Weights of a small contrastive audio-text model.
Model: 13.8M parameters, encoder arch conformer, encoder norm layernorm, encoder activation swiglu.
Training: muon at rate 0.0036, 4100 steps, batches of 128.
Rows from block 3 of the audio encoder, named by matrix and row number. Each number is 128 + 32 x the weight over its row's rms, rounded and kept within 0 to 255. All counts start at 0. Numbers have three digits each. After the name is the row's rms in percent of the matrix's.
# pw1: conv module expand (GLU, value and gate stacked) (encoder.blocks.3.conv.pw1.weight, 320x160), inputs 108-159
pw1.68 100:128149156091106112101125135143162108162094141104116123138105108170168128145103137058087089155168137151187093109108105163155090114077116104120079129101064125
pw1.69 107:156156127137104144141106139159144121144119101098137150087129149084111154156130145141082087186122087103111095110128138179098123119135095131184130097123148094
pw1.70 105:093127104130141142131148077167102106099063117168079121144123084155172166155161125137155174166129106112101191146136126133113124106129099187101122177096165163
pw1.71 100:155147129144166142150052146148122070043213135165101159049150116175127109175089125148140094121099138141140108134086130135152194129062050090120148116155119132
pw1.72 098:041143106106137170166199127164167107143114129100129096118094142123129055145095136112119139138117165134109127121083140112123082104154174170119113182160111144
pw1.73 109:156135132112166125106139118162056141161147109073102102091106184077162114173120128149154146140105147144143128154152085122097122132173078082117143099157135133
pw1.74 076:097118126104053158172176170115109083146148119178145176115125166129146145113120073141084119146155149128041150124128166175134183130096099125098135096108154115
pw1.75 106:122056090192094151104143122092123113136087152120125135131137126150064109120125126185112166161098124102152094075135120138141141057121094142126137199139151142
pw1.76 095:133188120148163124139136066093119168109139118219129156120131125155173110127089134088109106137096111117102104127184110133142158179095111056115125146168190123
pw1.77 082:129184190108143093126108131163120123068137200121155109090128052132141116117094112161129113042105150170127061132124165072150087107128137109145125124142145184
pw1.78 111:150141131096167096111120117177140176129137100106110097165101122128049151154183158156172133198185172091146169104098096110111106111108164094124205091119130119
pw1.79 106:101109093063162111137115177152139140167116086108118124146146102158127133125102104151086166168107128086096128152043099105134091136139116098101100117143182163
pw1.80 102:164114118139117121113152096100141086137174106124115114167096162172143107082165163096148164096068130182188184155077169132165145171138149077117131152132116122
pw1.81 099:045105095146111100094214118097116084143133068054173147141155128133104119088101034146073148116137137128119195162107123151131116164115118140119089152181122131
pw1.82 090:145098101169121107120129145129130133110166154083120164098128104120133130156106144134150165119128167105163120141149180041163106114130120145120144113102173139
pw1.83 089:157080129125102074096099092138085144111161099166140188090140081152122117182113127094077143132095177106168147129135132093113087118128069095139119181129135120
pw1.84 103:118163078140179139170139116131129112156130111140134106147121115154174123133133065148128135117151110142217250148105095098164172148125184176081064149142073105
pw1.85 101:115059114124125167093144184083165118168135152180159121076175113136152069131107123153128149121075164153162105167163116214149089166114078104122148122171141108
pw1.86 091:127150155072137071162191065176126152143137076243060154127115124142102129183153126165101154158095147134154165164062137108104173133085162084115077103110087142
pw1.87 098:074145115108147083142162089130107127128099136082155143150071138060167208127212110092135106151169089099202170119151163172153154138054107102087128148126118133
pw1.88 108:113095153112100158066082146158145051083138141152188169091160139194148056163146105133176119163189148107150172117137145120151114119059155131122042123098108148
pw1.89 102:152145182120101138107118158131119092155075095118168088136137168132163197137158170152174114075105166115134107080146137119121087136148092130138052094139064117
pw1.90 108:138119135150097156100097199134172165094090092066079158098155150123159104078179094124190155124032149147126144158160082138123168096076111114073151130187143141
pw1.91 104:121152125192103129104110084110129082094103136193136164091123111136114077131143161176116146139093090150150140188100147147114185124136066023141236086145146121
pw1.92 102:120113121134129093186179181081100099128169137117131093203141141072053168121122114046148145098087143111168073167173145122147121107154145158099167121124111156
pw1.93 086:163138109163142118149137073127141111132118092135106146142082224153113154143151138160109126114113141187151087170089092124142167165103121151164080103101136122
pw1.94 089:123143119141124119157128161113122142160095089124118126079152137111134158149102149152135078180098122115114161167123040209198094115074088088128154157068129150
pw1.95 099:122128153052172117128066168080179118081121162084093164109117102076112141141121105080148163184124152142097092131125205124160088112118156105163083054112183131
pw1.96 105:110072155120127103146164111126118154169119135102152123163132142101132130168167104141120120124176133154166097163118092153119107144126151140072161217130084116
pw1.97 107:154135117119133105109119193107125175154060195144094113164154146148100074088137161114101080106085141155107159107095114086145116127142158158152180075166131186
pw1.98 107:126128136142098101094163129127088103067061120147179103140048108147086109181136129121109143067184157142166096178157124067099163125134122099078113136106101148
pw1.99 090:141088101115102117150086100103150114144119117166100145144107186110156122112149213134124096141071204191119107130126098128112138105143093113167102158172165079
pw1.100 098:089159176092165106120108068175136033126152116151147160116069176102135151178134115151138141092104113167120091132127102097183116124122086130091113129175093171
pw1.101 105:144059162127181174108088168112111146138123132111094147150143164132132174065097127111143128154085148131102133137079153112186127110200186152128176106120114160
pw1.102 101:147095167155121146119101102130155051077136114123191145125135088105101116111155178143167144140104140149149201174181112093078204123143112150094148142082062114
pw1.103 089:126126122158103122141064099105174090157098092200089101097076145191145189102133145063174044108166088142111143166121137152125147108133178114104120110114155079
pw1.104 104:122154136164135127198159130138155104112116169165076120150107190114106163083126164108136078148114100180146123128136131134126124098169068125050141067142140158
pw1.105 104:127092119141151096180185143114085135108139144068126134097107169091131106177149049145220072128103161097169125139098119118181107175182076139132077141146131129
pw1.106 073:092112135121130155109168116080101120129038194124129121177114128089112159153105092103118113155114145144121165118137151121129110129183090092128100185152143133
pw1.107 101:114123072142063127038134128105097128176122146078144112149165096167156121166192175120111076103149117106170144098103078064137123151160148090122070105100131170
pw1.108 107:116188166119094145018148133101156222144145147102091126115113121107098119155112128104150071133079176149145080150067112186129122112139073099135131150153105127
pw1.109 101:103086121106133106106151126097124179114092115081195132129147124094146129067091155197153169059180149118150142095133073134113113119103048115092136090097118125
pw1.110 109:153153096168182132071136129173130173084141135113119106126165087129108159096122103073118131082111153162104077099145144134100125130106122128129170137105111188
pw1.111 105:126125127128115136091120091101147138162165131109107105082127144090142095181191086103156177098088145121158176174133137122082131135123054109171122078173204139
pw1.112 096:095049145101145133154108184112115123138151133142087150158147159159115156114097064146132137070180150127162189126150108137163122160117194165164149114146073122
pw1.113 101:139138180151135139074155119111119127043137115192094112055121136134139172164128117118136148116106159138135102136188128121151162137121099127130080172157160118
pw1.114 104:156119132131102130140101118109186146082068137108117121074124106159135154132176111164136149131175107108143157171092115074146166209101141144146161116186121125
pw1.115 101:119144096105094105153110118105192202110085121116130091083094144054100051137180165131130116090141176137132103160199099154144130149129121097134110134099132114
pw1.116 104:147093123114130106157133113110137101140147125145111126121124083093089161178123078106099072140086086092141147126153208127153093103145162151056132156075120149
pw1.117 100:166126127112146183093107127089117066108156119135153041110149166112109122069136128113169132027111086126110171152152103152156089106132081129165054071137129134
pw1.118 104:155126104122082087137107214102102118135097152127118124141151133225158185148078099147102097160141122113165176164136134119174189130121159125124121206152142108
pw1.119 097:158109064122063099166117057147143149069153113152119140135149128156085151148195160145135072152148089153128140165182098097100160106097075135102149147166136147
pw1.120 108:175137117115137151135135163118165131137174093151099134179122136196094119113090106131088097139164166128124131124121174063151092077163138148052125129130164153
pw1.121 100:122116116194135132133066121132096137113087132135146158092165105111099089112169074127241137153192155123170130149100118149111099161140158142124164131102091127
pw1.122 075:128196129106145188175075173153141158124137114122101105178147099060132118154146107122139145133118099153103116179136120119122123145097110148138139124097118138
pw1.123 077:155118132127110197119139162081084184139178104133134174143134128142095121170137088151149120047138144032098131163118147129174115067139096133134116089087074143
pw1.124 080:097078154148190115162093133164163123191135160106107091121122085090118083124089153073179111107089128143112068118151139083094154113133120155136156113161170114
pw1.125 107:124141141128096129164140161136141127112106109130149096156171160092115037109173149156086166153147078132130165132086177163087112131184109205082126087102089101
pw1.126 107:171147094108109157161145150112129163114104164184096123121070120078112158095101102118101150165128136076194138167092164090108122138151111127143130068122166138
pw1.127 105:176134127129069151096088078100122169095090161078098070109166112173170085107150143097160178122138172131126120103081096117150134121122164150106174073139094135
pw1.128 102:127094105065040142094158125128108120124118149176084156147185143122158143190130160126080157097138135146154137147117157131139198160125144094143175102067133151
pw1.129 100:134099181118107115082150160178116122196147102075155170128175134141085131170134117143187114067173125114146107130146132103094183120089156174111178104080110182
pw1.130 079:149089114161135186089097099116093104077160121169124186128119131152095192145096176122148124126138119170185084060126168118124131091150127132159176098127158163
pw1.131 102:077148103082144126132113125144107103097124107127100164120159121122114120132112039157060168085127090146111129134201136157123147147183102111156193110186144117
pw1.132 105:086161144162187105104102095140067122103180131103099099103177099112094160139178119078129107078122067098089135112130125098143156115168092136100159111126063127
pw1.133 072:132143090163080202092112071134092123150101121099095081112126184163101132128121169147134087089132174136088157152162172135135134095179109150092129163133203117
pw1.134 103:092141149046136111118146098199128098138122119163120126152146095182101129147107120123157097184100171120140140062132117161126112160096174164139129122095104074
pw1.135 105:078084174123085113103139107104138148107054147172192100150088101087127145102090091118128157155122124114128100110169135144153159144158093199107146145111084128
pw1.136 107:113151147111103147153121137123100122119077137138149142101148124058220121148188144097165104084152154100130095149137093088087132055111123110169116082127094170
pw1.137 089:122115109091173127098121118108137076142105112124160100135087153164116092129139148114161158105164152159149129114116146073168116150133139129132155089159120093
pw1.138 106:086163104148129168128123130153108139076142100142113144110099143113110142112146091049136127135079182123125095077147057140145095161222160125185069208092168187
pw1.139 071:095129140108123191158138165111123141110146150076129113163117120185083148112141096139142148088158177132083200144122116164125088114147093145128112114140090142
pw1.140 093:158129165131166186217148134132147052146135078154100143114121102194059046116103074142128141095090122101128093079124133186106119204102161197113149060105132214
pw1.141 074:083110097163127160121106206165110131110158116159134171120157141096125076102110130162096159138141126147093160205112078148140137129139114110070108109124132085
pw1.142 090:134175188099167173112194178135123099090178127096090159104101168070089171164134120180163136100151090091149127098100146143128141132149113112116118126135158104
pw1.143 103:130082135108075089062136091154143120086137136165129107194104134103104094073146123105200211129133132123096153112127137149151128125125066148200096118159127173
pw1.144 084:153144177114041114170135101124155168113144124152150135157147169118158126140128140133119125165156158134148080077115121114120126157096069087151094171070154122
pw1.145 098:161097107157111107106126146159166133143099113109123139120162055146163120079114090135114124185086141156118092129138133103153183142146162090102132129142122180
pw1.146 097:107172172116155159183096158107146080117127146075151111179085099131161126070140148124132114134124132148165155080099144118134108153098145076177120089157131097
pw1.147 095:088115098097217101173144093129145073142101102142165170157184112144132140098117143167164120058165106137090138142126086193105048124120074134112154138150118148
pw1.148 096:177104077104115089118133107082164071103131179086126190126164115121100119086107088137116138114150128112130076116141139178160160115166163153203132117137139115
pw1.149 085:147086060077098126116147152064138109089097126116098122072110179080095125142073103058162102077143061104126108141080129170149167149086117157104060088145157147
pw1.150 104:088116074153110132127101157140116149167168084168091137114148136089089107135071065156153128145072082159161162074092124156126141150138085072188183154148162105
pw1.151 091:134144147138043104153152151109171155107180158120140169168078165117190166170139086138107027105163114114154097118108151086115140119082144120170113153126122114
pw1.152 074:106152101080161125153156079112096189095082102100111056120115089176102097139119144160158127084167149082110104101139086080149173121127145139126109115148139141
pw1.153 101:110093185115095097112100142068166098124106093147158227146104128118076116197118069121172129188151108120106131100117138152155132150151100170210115156092114147
pw1.154 107:054128129121156087090102166113122134084145144134113130107093182124198108170093032146109109117131119099136127122180117121168176130110128051124126139169090142
pw1.155 111:109181105122162090130148136145109127064102078132111149143126141183116110079184137165087148146126134094132053176109076142103147125092140145118144111088148130
pw1.156 110:107115115118041145135206098113029121213083152141133154126097123196122132180097154090144110073054147150143123151118118120127100143134149088088138088151107102
pw1.157 091:141142164078095097152108147051108085112090108123155145123045106138142170108116130095153101105128157102087175085077155164121126047095108148142124092126149140
pw1.158 090:131110105135164101151108061111075177180109136159165095130115177130132072149117159114076134131139110150123114153125139136148111116108129124108127141122110152
pw1.159 078:186177160117094073119138154134119186099135097104113158103137188094096115085177122129130141139124142145138177158156160087125139137124113143180137134088096128
pw1.160 102:157111135108141118090100190148089161222144153085112178125171115075128107129106151082175146087139074141183161154138138171115094149115155156118093178129088151
pw1.161 107:108072163152173122185162180118146108126127154111072150154151143135091127096112144161122115158074178147084116147150164119099080195130133114137173124147088117
pw1.162 100:132144099144117161129125112114141180123185064095163123150066144169135069087128157142136139107081148157169137153085161173137146128157049123091131105099134129
pw1.163 100:111093170165160127142065147113112159167147164168140144178179103112150124125168123087112127156108161118124149192107191168116154118104167111127082158112157092
pw1.164 089:111137100145116103120101134111135143087110144092164088174084104161147106114131092101133112124183159184098161163152114171123148133211037123170131076147107138
pw1.165 116:157157116145143151134181157142104102120097137103139122107137142092140181122196167126135105181115107107134116160142071100112167098165117139131151183116184107
pw1.166 100:100118090159142121135146077171081112194132159128161145082089141176144170133173083123098117147160116134095102164118121102093129131087096169112081148151042118
pw1.167 105:102150115105154147155179096086117149034111114171133131138129148164175101070098121144105136151148102105109066188085145090110158107115186110133090079152130105
pw1.168 112:117158146057096156149118116141096092125180089130094152135203145120163126086086106116111099121115122141153122145153130206093153128195170119148144126143101109
pw1.169 108:133138185106100141154038187125124170122141134106068194173132088130091121114152106113109165117127109121118121199152078159136129079113163129137197149151136129
pw1.170 102:209129183148112145203116129120119135065112152180106102123141162156159180162080111116123218176089128105081118166123124067128113126126180128078072172091186092
pw1.171 107:128149150103071132105107146123126118160112120127152107194114130096122155140119112084134105163120129133132111145134083085116140142096084115111120159152084142
pw1.172 107:136116080139108133087100131094095176118147067151102144132142172157124162146096125149145183117119158141135121124158104124126094140150219198081182160158166080
pw1.173 084:164119203098147149078073102090152150112172183130116090158155090115103107175145055133148150164122134072132112192158167116112152126106135151098085065060109160
pw1.174 112:180159141135122150159164185070180083143117114128177101153139147141115170157106167132085133129098130112131065135130095149147122114126135132166172156107163105
pw1.175 100:105095107117124078123162105121119126084098152131114160121139163152129125181108096017123113143137164125100146117135170092105114102139132143124147158151120146
pw1.176 119:164148122177097120149130114092163149113120127185137121060102110170089102159169095109110115132191136127122070116064133104067105095144169165207162182131127118
pw1.177 103:112079133132151126152153155111171134114134166097149112149145167107070135107137112091114200171121135174132119136137138151157069127158100111140116060136180158
pw1.178 110:125112097138124113159151157149128130136178133095180151072052126211099152117127098150148088163141077096133080122127095068120101115070126093102164159098135142
pw1.179 078:132165140105068223192127166144100185102171123093089111159106132109107156078128127093153131127148131066174131107151127102095139145128133104048112142104067146
pw1.180 097:116116126095091121090191211153099095170136124140124122132119140138109159139103108159169129140217141125149144105121080106167114110158080122114061130107153137
pw1.181 099:159105081098105140127095154125155125173109155138135118090149113170120085187106160105098111187095151136181149098125141157165136163100119121153183148162124103
pw1.182 088:106192117099078130101157123108111054098168151150135130109146073173084105161100112103080122133092152148116142156109105170159146135124096114114115090068213113
pw1.183 112:130078112114142072140156165081148164110091142091156092047100088143191180066161162106098137152080081075115169085137176098109137159162101095124186141172106119
pw1.184 108:099197160144194102082095129190160120091135091125114079084146078052120152112146080147146160099147129145113173128147129138098161094141131142133103177082142103
pw1.185 059:101159126134114106106127158144192181110083172074191159088144133116112136121101108186116147142103118125115142136211157163162101129124160093030142135069098089
pw1.186 107:153137127142130107064111165141144126113148124117103130103132096110142141090093117076166158163188143094139150092116171145109147083133116068127115153112116143
pw1.187 112:091119134135126111176092140142145175118188146166112096103100121160166165135080016099140162140099124142166154104079085126137110094142133093102149155143134085
pw1.188 109:135104129108072077110106088153191107125122111152109093204112119094150207133071155187139147109126059133056136105141116159121191132114182098146156175152205131
pw1.189 110:096186133143143099060117075130117092140139168061130083170103135127171144099123116118129099149104103117127158155127114120178083135109165126117101099143144120
pw1.190 088:137172104148103116085098148134111120132151077175140162121098113107173128108109127221121098082090132149164142106101146160134118207191210055123120092144093180
pw1.191 097:102176170118085139120151184107185136111070082088171152153168145094127144201091120131119116184149109109175114159148133108097157133111147079191180131180116127
pw1.192 104:151117139116184145084135151134121105178121170124183125169119107140117118133114145126126150165133146109173169134126166066108173077136162106164216119134174148
pw1.193 114:149159129114146098089121126143179085187060143084123126130052135055139137135103089117144109102127156122133169149129130121153126128098146192181108085134113148
pw1.194 109:152098139129071143147086103157182149074097148173076127098108103105231125151161156115119029130171121145111143185115052061096179107094147156114115165138148089
pw1.195 098:164112112071127090134150114103054095149097119134195110081121147152160130093142131093067119168103127120152138070166178106145081134161113092197156087137095142
pw1.196 068:127109092126162150061149143134132163103215139098153134142128098141169119148138111076168127193090067075129134091096120161133114237086101155127132105113112156
pw1.197 108:163147181105156165153123090163093131138141125173136111137198179130138121158144083099088093077191094175154153185132170067143130184124144133127048094163083161
pw1.198 102:141153149106135141108049135140164147182047163139109120094088120174118142117155120118123141144094119106138132165114163082116097129129200142132136147104088140
pw1.199 097:140122038108114084122088172139155131112133143160168163093139092137122098081127112125140157154126119128105180161152105152129171113181133146109165134099135157
pw1.200 093:130096166120099146137077133161082094137154189151109131160157178104119075077097125119124192078099186078112142188147072125169090124106135124068115128083051129
pw1.201 111:080198125118152131102110180185093122119116155159123173181106124120143093163073102160123174091166058090128104144187153141108121118099064130109186151135134104
pw1.202 114:181157099205171158123125159112120128131116101161175124153083079119192124148136115116137135143139118163125152121096145051133057177214112119098134151086096080
pw1.203 086:115126128106069113159082096126122063139107118117128163185148149145066101134077106140142103161136121149139118111111109128131114153148097076175142166096129122
pw1.204 098:140133060120122165145062114080083082114137104148189163187169163170055153160097121146125166131165095137038155148092096128082129128109104174146137111092147081
pw1.205 118:114087147109124198185133132110114147101130105090105132149105115149091055165112091113172095138102170121186141139135103118140149144126123209062129089134136149
pw1.206 118:152144113128115182037092149118108184141084129105116069128157127113137122162135110122135153122113137161109172125163133088106148107165145130117159154178137120
pw1.207 092:169121166143177113142160078114129130113193103112116098138163153098125120138141141098089123155117123126146162122110174128163152076167144041104159120158043165
pw1.208 082:136196022092111188192096160105133070154164050106124172147149113132148134124165119157158135113120073155131142155093127139158124119100153174162105092103146113
pw1.209 112:112112138125095098095133126106133173140159168089124097120126125166104154160144142089126102094123098133129152088072139127148171120113122158170052086149103157
pw1.210 106:079142177091107134148070120158079086169085110114087131124175085085085115173146155169174109150100151191131126141180070113110105134164153139140153129203102119
pw1.211 101:148126086146107099090147138089139200139128167166124139133157041121098141094143104143105149209146140161161136156129160183109127127137156129175114117123165154
pw1.212 098:088145111133154105112118145094149147140151063147143101126081155108148143205106132143097135125155138126160079132121163202151128110166166197140089131116107135
pw1.213 075:120154123119127120128091128117127161087131170129137122118114111099131114129129094134160210131136178124133148145142139139105173134128142108107051076200132161
pw1.214 085:115167152154131108168157102171130113111115074106096127112155163164168163139147108165142192112122150089098120123171132115120124155096116192132152095093198096
pw1.215 124:148157128079121108191103175132142131139152125101112192169156101071154098138161105150130159073163114117083136082140091134165069136123064151143103104058111133
pw1.216 099:142165146095115082158119113116123119099088159110125141175064141144105200124096081147103126069149107148118154172168079199152142100158131162165110090169180170
pw1.217 105:147123099100089091154152091085106144130138105069156130089094104138140172133105123091105182134149097082135085161130131124111144149067133184100036107125137137
pw1.218 115:151108102208092099123142124121133111142130122097108156149114162135147124163128132121126114089122068143173171128172098137128119117154067139144201128100149129
pw1.219 102:135112096108144161062141076117102098168105083118146164108154091140054168066123147131074091085100159095150127051149087071130107143137111166147155095173113131
pw1.220 112:184101139103126118155095142124146108121144129094197107192085126179160170166158163162085162104138098109148046142129214095176129108134116111109097103120165164
pw1.221 099:104126127126130179078122102087070136073159145172157134116144159134126076143061083089115143126120126090094135111111148101112143111157136163144113148118153187
pw1.222 104:119157116143147119113163139126183161110078139151104130161105119177069103124059105130134131134146141178137095129113102137130140154105188068128165095162137110
pw1.223 099:108115063125112102101068121146083140135150161200122134143105113170112115164127143138196160146134130164116133125148096130125163095084152088084144159128171125
pw1.224 120:117151150181123159175116095144135102107067141202103103027096135123121059127097161067093073131147147128171118149118159162090137149156133113100118140085112120
pw1.225 114:160131145156159170091098127141103109125118132085171163179129117102128121134101119127135122154151120119185124148160190159162141117141063093099154073121142141
pw1.226 109:152152107110131139121148124142104128118186131174138132085172147117118119086158094178123127114117078151095107073196091096149111119177096237119154158173154167
pw1.227 106:103126096116139165121122105128159117086127085083128096151146136074196065085167125110094150143121080161173204126165143116149144093134125157065132133174118117
pw1.228 106:193146138162141108171124148140072156109103167069116155097134171078076060143097112089155163137129153117131081146113114139156087110183092092140182131141141099
pw1.229 111:066169110149139146125104129117178130147206124139126154122184168103140091105129073092090096155110153080111130095097160110155143087106190108149120128100094161
pw1.230 106:104167088133094183143126113143132146081074123141077149171167094151148164108158119120143141193119153090096158154128178106106144080121114202098080138103152127
pw1.231 104:135146081167182075154118088208121159131135118126119131131152112132159118114122134149083117140134196116208133118093135183135182081102150146163155157135169126
pw1.232 098:145093155127117115156095105080116153119120173125129129125121106125122134078098105185099163208151096149129173171118196088097153114115180096107142142171168126
pw1.233 107:121135083130186136169092195159149132084149083046126144148136143123142138098117120143123116113100100152094064108117135155131058084111115115130131081147105136
pw1.234 086:166178091119134139118085181144165185143123158122139059124182136101162109115156118145100143080121109130152191122062125136139080115153133135167112131138079170
pw1.235 117:144143146081160182102125118096127123113081100170134098077092157124145084124098090121185176085093178106139105102115123128134141110141133162149086135123163116
pw1.236 108:114160136136197125067160120153083152145150123150145081177070121139151110118083166099111099135128106103167061195100202102111094143140096134123142075140156122
pw1.237 091:122095024144105149176154103113190122135139109151076151119123138124128138151155146154133139182089107122133191159178106165171126161127087128108071141116135098
pw1.238 105:100118108162077123138121053138121172080148148118146043168158085133088140121142129130135134215059152133116136113124087081159158110122117144116135154105122117
pw1.239 111:122133149118142117122120166111142074137143109114122151154108106148147129157086078145127148151172124087124126138051076113110059120137138155126125165159175158
pw1.240 115:127156092091155159129115116099120126136122132141089101120176172180128163085105115184138125151191134150175104144194123088111164126099147142065100069177141117
pw1.241 118:089147109143098105057112119105096031130118070118128121157142111147178129083089126131165149152084125097067198157118165144142149127104105134146129171184140125
pw1.242 098:149127106174144131170122086083133081167126108084115155142110118162131145121140169097216114140144115189116161134156148179123118147142150156142124104174118162
pw1.243 095:168130132094097094118143149115092145089148107163122195054134140122120134163135166151093130088145174107126154143224088182161152193116101131116124184103121110
pw1.244 110:135090159125114137116142107100149184126026128137156105099109164120125235134130126082186094152063097149130099109154154074112116121105057140091136121105080092
pw1.245 100:134169113197131129084122108129108116157158158076116136102210126099081125115142106166087142172131147110123093162140131121131174186074201153138083111129072127
pw1.246 106:071148150081157107110186074149120118124142105217082127125106127138149099224157114165112101107061151156111099181058164072112126132092138107075112181124120178
pw1.247 097:171139132150120181125074173129117142105130131178139137102160129166098079113067118163095161138135133163088103128152129097101135092162136143153104098189141155
pw1.248 098:108164087111092182116143207151146139167129138143116109164098121118104185135074102110163134119126119154141101141180139082153078075147138147085215114082161153
pw1.249 115:159154116102102118066147111087147191177126145171084127065142171115107122085128130149098109105168116135101077107146103119086163153092187134154126158172140165
pw1.250 107:122077158137145135111095123076131184103127147108044096184142123126091145181098193167116098141157097192119103088138121155151051131124101137130132162119148174
pw1.251 110:124071082121145127128099124108128098157096088173158106131118145205102155194136166130130082129150167129102121083133118166155166173155163098123135149162093106
pw1.252 108:158130094081145077137098116114154143117119106109101207042095172145193117105152165151113141141110164150044200102062084132101172147121106096128154131119078156
pw1.253 077:154127142121126110181153168162152146115177106110154107161113072133107105125116115132202110116097104129124155116115164105091139084148159106134161105110111133
pw1.254 092:129159099076172117079110108153134093131098105124169128144133153177139131147188171119138142116085123147145112133110201094121158165133137125150146123099127146
pw1.255 104:162107050231117141140103118115068179113130150119166162106104141192124076171129093135150156152089078123163162130183193099117136101112072122107101110093119188
pw1.256 111:141192153125136149126080192091133139107125108111150154137148093177114130094068170158096151167110159119148180095117128083079179073166107117112102116134115129
pw1.257 103:141143159152143119113149133129146114165106113150127122187134152130115170134064148071115138102176159120077110116090131113111118160102122169128175109181081155
pw1.258 111:159114163141140142149134169118095150126154139101130146028174157195126152157134074088149122132120131150100119157114121110136166115090151124171138070111085134
pw1.259 111:100141135162101136169126151091170088103106139075131134148124140175152093095137118100110104074123196129169137110064094193173136138121131157147131104157161144
pw1.260 108:168110091156110153184138164101108165149121161109104115128158104162114108085130151077117099141184117100156100167138132186126077115110177123122154125117173123
pw1.261 116:165125136094155121131087133141102108157111138131123139112141149085147130040094141134115150126114126121111147125053131119174116107185223148123143133109134142
pw1.262 091:143141126142129092102146111053119186139098081140118116161067133163096110184147101145068163132109116068181116045117098171197051152133163107129126082141161152
pw1.263 105:084133180167167146155131167080124093042154182039222177111120136108172136145116135181116099105099172098149150094102160141103079148110114155096133105174130126
pw1.264 099:094145102154151142104113150123122128160152098072160136085132053162099149126066123155173190135119132147164111152160108127084122131124130085118147159169148102
pw1.265 096:129155150119125120069120130117120123179087094121187141116098123185107173127187159107123111150106138172093150141136130103086095130166142095141130050151144191
pw1.266 066:163106188099148113228099176147151130139168124116117126127132115102146101134102088112100164169172046147150135116127140152140158112108135143131068112147136099
pw1.267 101:136164143091140187172120111148120134079155121164131126157076144080081117155098104158133198153113131154116076192179169210124079121176141129101156145159168088
pw1.268 103:160133123194128150173078168148102089144097070164148094185160159125158173136113174098106174135131123089153158116118105140159144133076138112119161127124167157
pw1.269 114:166185176129144148144098139149150106119137088146104083167128098145066157160090115105121116158143068107146127158109129118163125118103172123136102196144144104
pw1.270 108:161093203189186131159102153121134164100099134125105129152109139148116100110111154185113113127133081126097108153092163075181117091120146118136073152123168080
pw1.271 102:121145141155065105083175114139158118168098188099135087131160167117164170103140156132125171140146106145114126105160127066120078132132127107080121082147139127
pw1.272 105:107140126085115157184085154142131045146125164093112148139162151138137096116104128091109146089133099086178140087132122173115051137121131161122122119129105140
pw1.273 119:083087077103098120191130148163110134170147130071134118175139148132091082132121114122116105144139089133121127093071154124105110123101106120128157076147090127
pw1.274 112:119176148125119109143188141135166164122134119069093092109134130114135117141146116126172111135160101159174184197168205082081104110203112133056152152160161162
pw1.275 111:117082144165069122151146088130121153159127123160166181149112126103128136167096072153170149105094104151145129068173121114114134122119169118125114152110126172
pw1.276 098:116088152126131125109135171178148127144098135104062112130146155131130095082133153127091106099142101127093132152162165094126165099102139143153110110078144091
pw1.277 102:125138128148138106119112086168130209116072139113128164098120156102164110170050166148118133189094143117162137159118110081139161177077146102087135174149211130
pw1.278 106:146163078157129106157099186135078146118112145119117112097125090157130173144147109099089119140180113097107113128179142164121134131193120120100183147144162077
pw1.279 104:184132083115113081135062063166208100110098117151131110115116129106079135135165118103103095178177101173131059086157142150112159091111125128143122128160133135
pw1.280 107:075159161135114154145112177054168096136191137116089159151086160171086129164146067184108144137149179125146126107108148076172089100138195175070144114124146168
pw1.281 108:133150106159133111119143115078169049092109135153103092128154133113080200149080148111086100097120101142127146155115089150095140124111092080087122089124129145
pw1.282 088:088187134115113181169143181153132162109154152095128161162152179094145103090178099142190162133087118077095130130123112106110109157109106129187140100126108111
pw1.283 086:124144118122121043161130113127132108158102086170179149139093110143163114080134124082057108141133127102164191154132157174159064180148098142131161153158064165
pw1.284 098:096165135101090133164111111112106135045159156120105183118130174141143127113112076165079137101137125140105158109120105119171109142118134129163100108101126166
pw1.285 096:108180120125164131102115142149078166115153136140133124120154122158056105119149138151128175163165076127115116128146154125171116120148102067077130162152106102
pw1.286 110:137152132117106143162076194129130118131058115115163129112073099112150082117138086110121087144171119117123117145118156078202101103142091134142098068095128152
pw1.287 104:113188108113150094092187135152071162110086133112161090160157149136177072170103114093068192177176119117118101058150144129113155119141138132195127135152158094
pw1.288 108:109084153178152125154151144060101115151137162089137097149106091112112182099116103162161093170108066123087163084141168180127132082138114130130093126204143120
pw1.289 108:163103175196121090090110119108140137148112145140118102140138172106124145053155162138150125095107170146144156169111163072122123153135062047130064095159144123
pw1.290 084:171139195095120132139168120130157083060100149167173141123084114167143155156149132075156159097106156152142115064165163183157122116157082166141108097100085102
pw1.291 102:063093129083166146135083126118123120071154134130093137090171132118073182125134073149107152107119124162139121153223096132133151137161129091189169140180162097
pw1.292 108:136101173110146114123085175121111157090091135123172123110081158134064110127157128081141109167135148109122069128129056186175112076175167145141129152093210148
pw1.293 080:146145140078102128204151153146096179137162131113142141121064067064144130124175109089128070099118129153134163161106092136111125135121145117097094078135126176
pw1.294 105:113131108119131088159162128119113128151142081098144137143061115079205124149127120133138137105101107107115184112068171096111112056130174139164149116107127159
pw1.295 100:188112163104108112151200105051156115133114140156130079101069095096136123123127170169117126131075220113182163121112087121041153113076076177138102125134154159
pw1.296 107:129099126124162144111134123129174137132117153066118062128122173101069121096098110190099174178134151151086110118160170160103072126139191092110105079151156116
pw1.297 074:120147148150105090125133118138116200170179095110190113140168116131118114083173092084095152154144145153093179095143109150140162092101127122179152173134130102
pw1.298 109:155109144101150090128098122084112071165113171173139102186112146114109161140109156186140154116182149160119157133098178115137218100065139139095183097173142099
pw1.299 084:181091119153141070151112084127125120104086133171109131130135069111153113121164163156162112145137139091074130159075058128172127131093136160086097145137077208